config = dict(
    dataset='made-up road signs on poles',
    encoder_activation='gelu',
    encoder_drop_path=0.05,
    encoder_stem='deep',
    fusion='cross_attention',
    label_smoothing=0.1,
    decoder_layers=6,
    decoder_parallel_block=False,
    decoder_positions='rope',
    optimizer='muon',
    gradient_centralization=True,
    l1_shrink=0.03,
    batch_size=64,
    epochs=8.0,
    warmup_steps=3080,
)
Rows from block 7 of the image encoder of a small image captioner, named by matrix and row number. Rows with one number belong to one channel. Each number is 128 + 32 x the weight over its row's rms, rounded and kept within 0 to 255. All counts start at 0. Numbers have three digits each.
After each channel's rows are labels from the 100 images, of 14976, where the channel reaches its highest value: "place" is the part of the image that holds the peak; "top examples" is what is common among them. Only what is clearly more common there than usual is listed. The data: made-up road signs on poles.
# convs1: 3x3 conv, stride 2 (encoder.blocks.7.convs.1.weight, 192x192x3x3, each kernel summed), inputs 0-38
# convs2: expand pointwise conv (encoder.blocks.7.convs.2.weight, 768x192x1x1, transposed), outputs 0-42

convs1.99:128128129128128128129128129127128128128127128109129134128128128128128128128128128151153149128128129094128127128101129
convs2.99:128128128128128127128128128128132128128128128128128128027128128128128128128128146128128128128128128128128125128128110128128128128
place: bottom centre
top examples: black face

convs1.125:128128127128128128128127128130128129128128128134128093128128128128128128128128129124119103128128128123129128128154128
convs2.125:128128128128128121128128128128129128128128128128128128133128128128128128128128123128128128128128128128128131128126144128128128128
place: bottom centre
top examples: orange face

convs1.17:129128128128128129128128128128128128127128128223126166129128128128128128128128128123110138128128128129128128128151128
convs2.17:128128128128128123128128128128111128128128128128128145091128128128128128128128105128128128128128128128128129128146108128128128128
place: bottom centre; centre
top examples: blue face; purple face

convs1.182:127128129127128129130129127126128127128128128078125148126127127128128129127127128183204177127129128255129128128065126
convs2.182:128128128128128106128128128128124128128128128128128152097128128128128128128128123128128128128134128128128229128184113128128128128
place: centre
top examples: 30; B

convs1.92:128128129129127127128128128129128128128128126166122142128128128127128129128128127062138119128128127107128128129255128
convs2.92:128128128128128143128128128128134128128128128128128122120128128128128128128128203128128128128128128128128128128114125128128128128
place: bottom centre; centre
top examples: star; white face

convs1.133:129129130129129130129125128125127129148128138109129154126130128128129131127128126223063021129130126104126129128162128
convs2.133:128128128128128122128128128128137128128128128128128055169128128128128128128128236128128128128143128128128124128000000128128128128
place: centre
top examples: 30

convs1.42:128127129127127127126128127127127128127127129125129190128127127127128129128127128155109154128127127116128129128144124
convs2.42:128128128128128143128128128128157128128128128128128106112128128128128128128128000128128128128128128128128110128122079128128128128
place: bottom centre; centre
top examples: brown face

convs1.161:128128127127128129129128128128128128129128127110128117128128128128128127128128128111108132128128130124127128128141127
convs2.161:128128128128128129128128128128124128128128128128128128111128128128128128128128128128128128128128128128128124128142127128128128128
place: bottom centre
top examples: black face

convs1.126:128134128122128128132129129128126129131129131020102000128112128131128133128128127147142113127128126255129129128255125
convs2.126:128128128128128161128128128128069128128128128128128120103128128128128128128128149128128128128126128128128140128153000128128128128
place: centre
top examples: A

convs1.53:128128128131128128128128128128128128128128128143129133127129128128127128127128127146064121128128128201127128128154128
convs2.53:128128128128128103128128128128128128128128128128128116127128128128128128128128158128128128128128128128128115128117127128128128128
place: bottom centre
top examples: brown face; white rim

convs1.139:123130128093126132125131129129132129132127126000105099125138127126123126130128134000155255128126129042130115132179134
convs2.139:128128128128128255128128128128206128128128128128128006067128128128128128128128074128128128128128128128128255128010146128128128128
place: centre
top examples: &

convs1.110:129127127132127129128129128128128128121128125041128062128126127125128128128128129136207100128128128112128129129075128
convs2.110:128128128128128128128128128128115128128128128128128128238128128128128128128128202128128128128128128128128000128125098128128128128
place: centre
top examples: 10; H

convs1.127:127143123127130132130124129130125130138128131168121087128125128134129129129129128236114083128128128155128129129122130
convs2.127:128128128128128239128128128128121128128128128128128126121128128128128128128128192128128128128142128128128091128000115128128128128
place: centre
top examples: 30; B

convs1.36:128129127127128127129127127129126129126127128031128102128129128128128128129129128124230127129128127113127129127135129
convs2.36:128128128128128116128128128128134128128128128128128128141128128128128128128128128128128128128128128128128128128129129128128128128
place: bottom centre
top examples: black face

convs1.88:128128128143128129129129128128128127127128127114127174128130128127129128128127128135126167127127127118128128128162128
convs2.88:128127128128128110128128128128148128128128128128128119137128128128128128128128155128128128128128128128128168128184133128128128128
place: centre
top examples: cross; black face

convs1.91:126121121122129130133129130128097129123127125255164242128132127126129132131130128171021088132126130184129128129255129
convs2.91:128128128128128115128128128128148128128128128128128128125128128128128128128128000128128128128128128128128068128112254128128128128
place: bottom centre
top examples: arrow left; black face

convs1.85:128139124117131129123130130124135127144127130139178072126137127134130129126128131122045061126127131221126131128118129
convs2.85:128128128128128000128128128128069128128128128128128201144128128128128128128128214128128128128128128128128180128136255128128128128
place: bottom centre; centre
top examples: brown face; white face

convs1.173:128129128128128128129128128127129128128128128092128148128128128129128128128128128140135128127128128136128128128136128
convs2.173:128127128128128130128128128128125128128128128128128112125128128128128128128128130128128128128128128128128155128124127128128128128
place: bottom centre
top examples: circle sign; purple face

convs1.21:128128129128129127128129128128129128128128129129128096129128128130129128127127128112000127127128128130128128129129128
convs2.21:128128128128128133128128128128137128128128128128128142133128128128128128128128151128128128128128128128128073128137153128128128128
place: bottom centre
top examples: square sign

convs1.69:129127128130128129127129128128128128127129128255130187127128127128127128128127129204153079129127128077128128129073128
convs2.69:128128128128128132128128128128139128128128128128128120255128128128128128128128145128128128128121128128128061128156129128128128128
place: centre
top examples: P; black face

convs1.174:129129129128127130127130128129126126130129125098139039128121128131129124131126128203093227130126128069129128127165127
convs2.174:128128128128128231128128128128197128128128128128128129021128128128128128128128255128128128128128128128128255128000183128128128128
place: centre
top examples: &; black face

convs1.149:128128128128128137128127128128128128129128128106128124128129127128128128129128128102111104128128128142128129129153127
convs2.149:128128128128128109128128128128134128128128128128128125210128128128128128128128079128128128128128128128128103128129148128128128128
place: bottom centre
top examples: purple face; white rim

convs1.153:129129127119129130128130129126129129128128127130131022128136127128128128127129129176133160128129128169128128129173130
convs2.153:128128128128128141128128128128146128128128128128128128129128128128128128128128061128128128128118128128128255128111000128128128128
place: centre
top examples: 50

convs1.189:128128129128128128128128128129127127127128128219128156128128128128127128128128127142119130127128128137128127128086128
convs2.189:128128128128128168128128128128128128128128128128128128094128128128128128128128106128128128128128128128128109128124097128128128128
place: centre; bottom centre
top examples: brown face

convs1.114:127133128129128128126130128133126128128129128064126169126121131128129126134128127124000146127128152201128128129073151
convs2.114:128128128128128062128128128128130128128128128128128121000128128128128128128128075128128128128147128128128110128154078128128128128
place: bottom centre
top examples: white face

convs1.41:130127127128127127127127129128128128130128128029130125129128130127128128127128128211081122128130129125128129127105129
convs2.41:128127128128128128128128128128127128128128128128128129084128128128128128128128122128128128128128128128128088128255170128128128128
place: bottom centre
top examples: white face

convs1.31:128128128127128128129128128129129128127129128126128175128128128127128128128128128200151144128128128138128128128137128
convs2.31:128128128128128128128128128128125128128128128128128128139128128128128128128128138128128128128128128128128133128154099128128128128
place: middle right
top examples: pentagon sign; black rim

convs1.128:128128128153130108126126132131128130130128132215124085129129131129119129128129130255255101131127125019130128130023130
convs2.128:128128128128128136128128128128147128128128128128128128127128128128128128128128147128128128128147128128128055128081000128128128128
place: centre
top examples: 70

convs1.59:128129128128128127127128128128127129127128128063127054129128127129128129128128128130143195128128128111128128127143128
convs2.59:128128128128128127128128128128128128128128128128128131131128128128128128128128128128128128128128128128128147128129127128128128128
place: bottom centre
top examples: hexagon sign

convs1.187:129130127128129127128127128126128146127128130235123217127130129127127126128127122255172077129128128155128128129144118
convs2.187:128128128128128158128128128128127128128128128128128124153128128128128128128128098128128128128128128128128143128106095128128128128
place: centre
top examples: 30

convs1.177:129123126114129112119131125128113132110130122246121101134124128113126125129128133255000024130123123042132124130162139
convs2.177:128127128128128126128128128128000128128128128128128156051128128128128128128128127128128128128128128128128133128028115128128128128
place: centre
top examples: white face

convs1.20:127129126137129128133127129139129128128127132103129100129131127130128128127128129087255083127129127081128128126126128
convs2.20:128128128128128083128128128128151128128128128128128128128128128128128128128128127128128128128128128128128081128055121128128128128
place: centre
top examples: 50

convs1.24:128128128128128128128127128128128128128128128141128111128128128128128128128128128147095143128128129132128128128088128
convs2.24:128128128128128125128128128128128128128128128128128135144128128128128128128128147128128128128130128128128125128129121128128128128
place: bottom centre
top examples: white face

convs1.87:127130128128128129127127127127128127128129129237130000129129129130128124128128127159075053128128128123128129129255129
convs2.87:128128128128128131128128128128131128128128128128128125153128128128128128128128143128128128128128128128128151128116131128128128128
place: bottom centre; centre
top examples: star

convs1.178:127133130129129124130129128129128128134128134000119048129130128135131117129128126209082186129129116152129130129053128
convs2.178:128128128128128215128128128128000128128128128128128128126128128128128128128128104128128128128106128128128100128255232128128128128
place: centre
top examples: cross

convs1.11:129132127127130128128128127128128128120128128079135100128129128127129129128128125117242131127127128141127126129062130
convs2.11:128128128128128000128128128128124128128128128128128128112128128128128128128128123128128128128128128128128255128000060128128128128
place: centre
top examples: B

convs1.136:125130126134128134138133130104129129144127126011140084127152129133125127128125125214043059128133115000127125131095116
convs2.136:128129128128128000128128128128200128128128128128128214128128128128128128128128062128128128128128128128128166128128129128128128128
place: centre
top examples: 50

convs1.98:127129128129128129124126129128118128129128129215133105128129128128128127129129127206255073127130130128129127129147127
convs2.98:128128128128128128128128128128135128128128128128128128123128128128128128128128147128128128128128128128128110128165255128128128128
place: centre
top examples: 90; black face

convs1.2:128128128127128128127130129129129129126128128127128061127128129129128129129129127103050078129128127069128128127157130
convs2.2:128128128128128116128128128128128128128128128128128155119128128128128128128128089128128128128128128128128125128131110128128128128
place: bottom centre
top examples: black face

convs1.43:128128129127127128128129128128131128128129127191128188128127128128129129129128128164082155128128133255127129127161128
convs2.43:128128128128128129128128128128171128128128128128128128146128128128128128128128026128128128128128128128128186128127159128128128128
place: centre
top examples: cross; black face

convs1.109:125116124224129131130127128133123128127126117103099109125128130115127124128129133186148255130127128129125131120089142
convs2.109:128128128128128255128128128128126128128128128128128124194128128128128128128128119128128128128147128128128090128196000128128128128
place: centre
top examples: 20; Z

convs1.63:129127127129128129127129127127126129130126128210125223130128128127130129127127128108114092129128129136130127127161126
convs2.63:128128128128128137128128128128115128128128128128128128122128128128128128128128188128128128128128128128128116128122125128128128128
place: bottom centre
top examples: brown face

convs1.14:128130128127130128136131130131129094125128128151128146127127128129128130129127130255093000130128127000130127128031129
convs2.14:128128128128128139128128128128183128128128128128128065104128128128128128128128128128128128128128128128128173128109187128128128128
place: centre
top examples: 30

convs1.120:131112131099128130127131125122134129119131128096162138138158131122134137129126127098212081128128118090129125129053127
convs2.120:128128128128128000128128128128132128128128128128128127004128128128128128128128174128128127128123128128128108128177039128128128128
place: centre
top examples: white face; black face

convs1.71:128128128129128128126129128129129128129128127255133148129128128130126129126128146157108159128127128071128128128052127
convs2.71:128128128128128000128128128128133128128128128128128098158128128128128128128128250128128128128126128128128067128130129128128128128
place: centre
top examples: T; black face

convs1.27:129129125109128127127127128127128130128128127079131255127130128129128130126127113027107113128127129107127127126155127
convs2.27:128128128128128149128128128128135128128128128128128175125128128128128128128128082128128128128128128128128203128125083128128128128
place: centre
top examples: star; white face

convs1.102:127128126139128124131127127124128128128126128144133195126126128128127128129128131244174080126126131153126128130053128
convs2.102:128128128128128120128128128128116128128128128128128128164128128128128128128128000128128128128128128128128000128122211128128128128
place: centre
top examples: %; black face

convs1.144:129132134123131134134130130125128129135126134133139188127127128130126118129127128055000235129129129078128128129155130
convs2.144:128128128128128035128128128128060128128128128128128107122128128128128128128128086128128128128127128128128071128161056128128128128
place: centre
top examples: 30; &

convs1.28:128128128128128130128128128129128128129128128136128123128127129128131128128128126146123121128128128090128128128134129
convs2.28:128128128128128131128128128128133128128128128128128132103128128128128128128128091128128128128128128128128138128128129128128128128
place: bottom centre
top examples: triangle sign; circle sign

convs1.165:127127127123126124131130127126131128120128126146113255127129128128127123134128130079247118128129126191128127127255127
convs2.165:128129128128128160128128128128091128128128128128128076198128128128128128128128112128128128128129128128128255128077134128128128128
place: bottom centre; centre
top examples: white face; star

convs1.60:127128128126129129130129129128128128128127125022131133125131127128130125129129129109100201128128129179129129127111128
convs2.60:128128128128128214128128128128143128128128128128128138138128128128128128128128157128128128128128128128128146128082166128128128128
place: centre; middle right
top examples: white face; black face

convs1.10:129128132127125126132133124130130127158128127144126081130128130129127127125127125027073145127136127161128135129123123
convs2.10:128128128128128000128128128128076128128128128128128160120128128128128128128128063128128128128128128128128111128173107128128128128
place: centre
top examples: black face

convs1.100:129129126122132125128127128117128128123127129089137144130133128129135129127129129127000133129126127153127126127118128
convs2.100:128128128128128128128128128128157128128128128128128110093128128128128128128128178128128128128132128128128127128129128128128128128
place: bottom centre
top examples: hexagon sign; black face

convs1.54:129129130127127130132128127129128127128128125135135214127134129130129131128127120182144073126129132136127128129219127
convs2.54:128128128128128123128128128128197128128128128128128232255128128128128128128128127128128128128128128128128255128132089128128128128
place: centre
top examples: 50

convs1.163:127128128126129127129127128129130128128128128136128115128128127128128126128128131114088123128129128141127127129111127
convs2.163:128128128128128128128128128128114128128128128128128128146128128128128128128128133128128128128128128128128136128128127128128128128
place: bottom centre
top examples: black face

convs1.96:127127127127127127128126129128129127128128128050127101128128128127128129128129127216116143128127129142128128127081129
convs2.96:128128128128128129128128128128130128128128128128128128131128128128128128128128120128128128128128128128128087128143128128128128128
place: bottom centre
top examples: brown face

convs1.68:128128128127129127129128128128128128128128129114128110128127127128127128129127128116126087128128128148128129129112128
convs2.68:128128128128128110128128128128128128128128128128128128153128128128128128128128093128128128128128128128128098128142120128128128128
place: centre
top examples: brown face; white rim

convs1.83:125127132129128129125124128128128128128127127043128094128129127128128130127128129081074196128127130046126130129028124
convs2.83:128128128128128136128128128128073128128128128128128093154128128128128128128128100128128128128130128128128118128114139128128128128
place: centre
top examples: 70

convs1.76:129127128127132124131127127128129127126127128089133193129131127128126125130128127150177116127126130163129126125165126
convs2.76:128128127128128090128128128128139128128128128128128180139128128128128128128128128128128128128119128128128158128083255128128128128
place: centre
top examples: black face; white face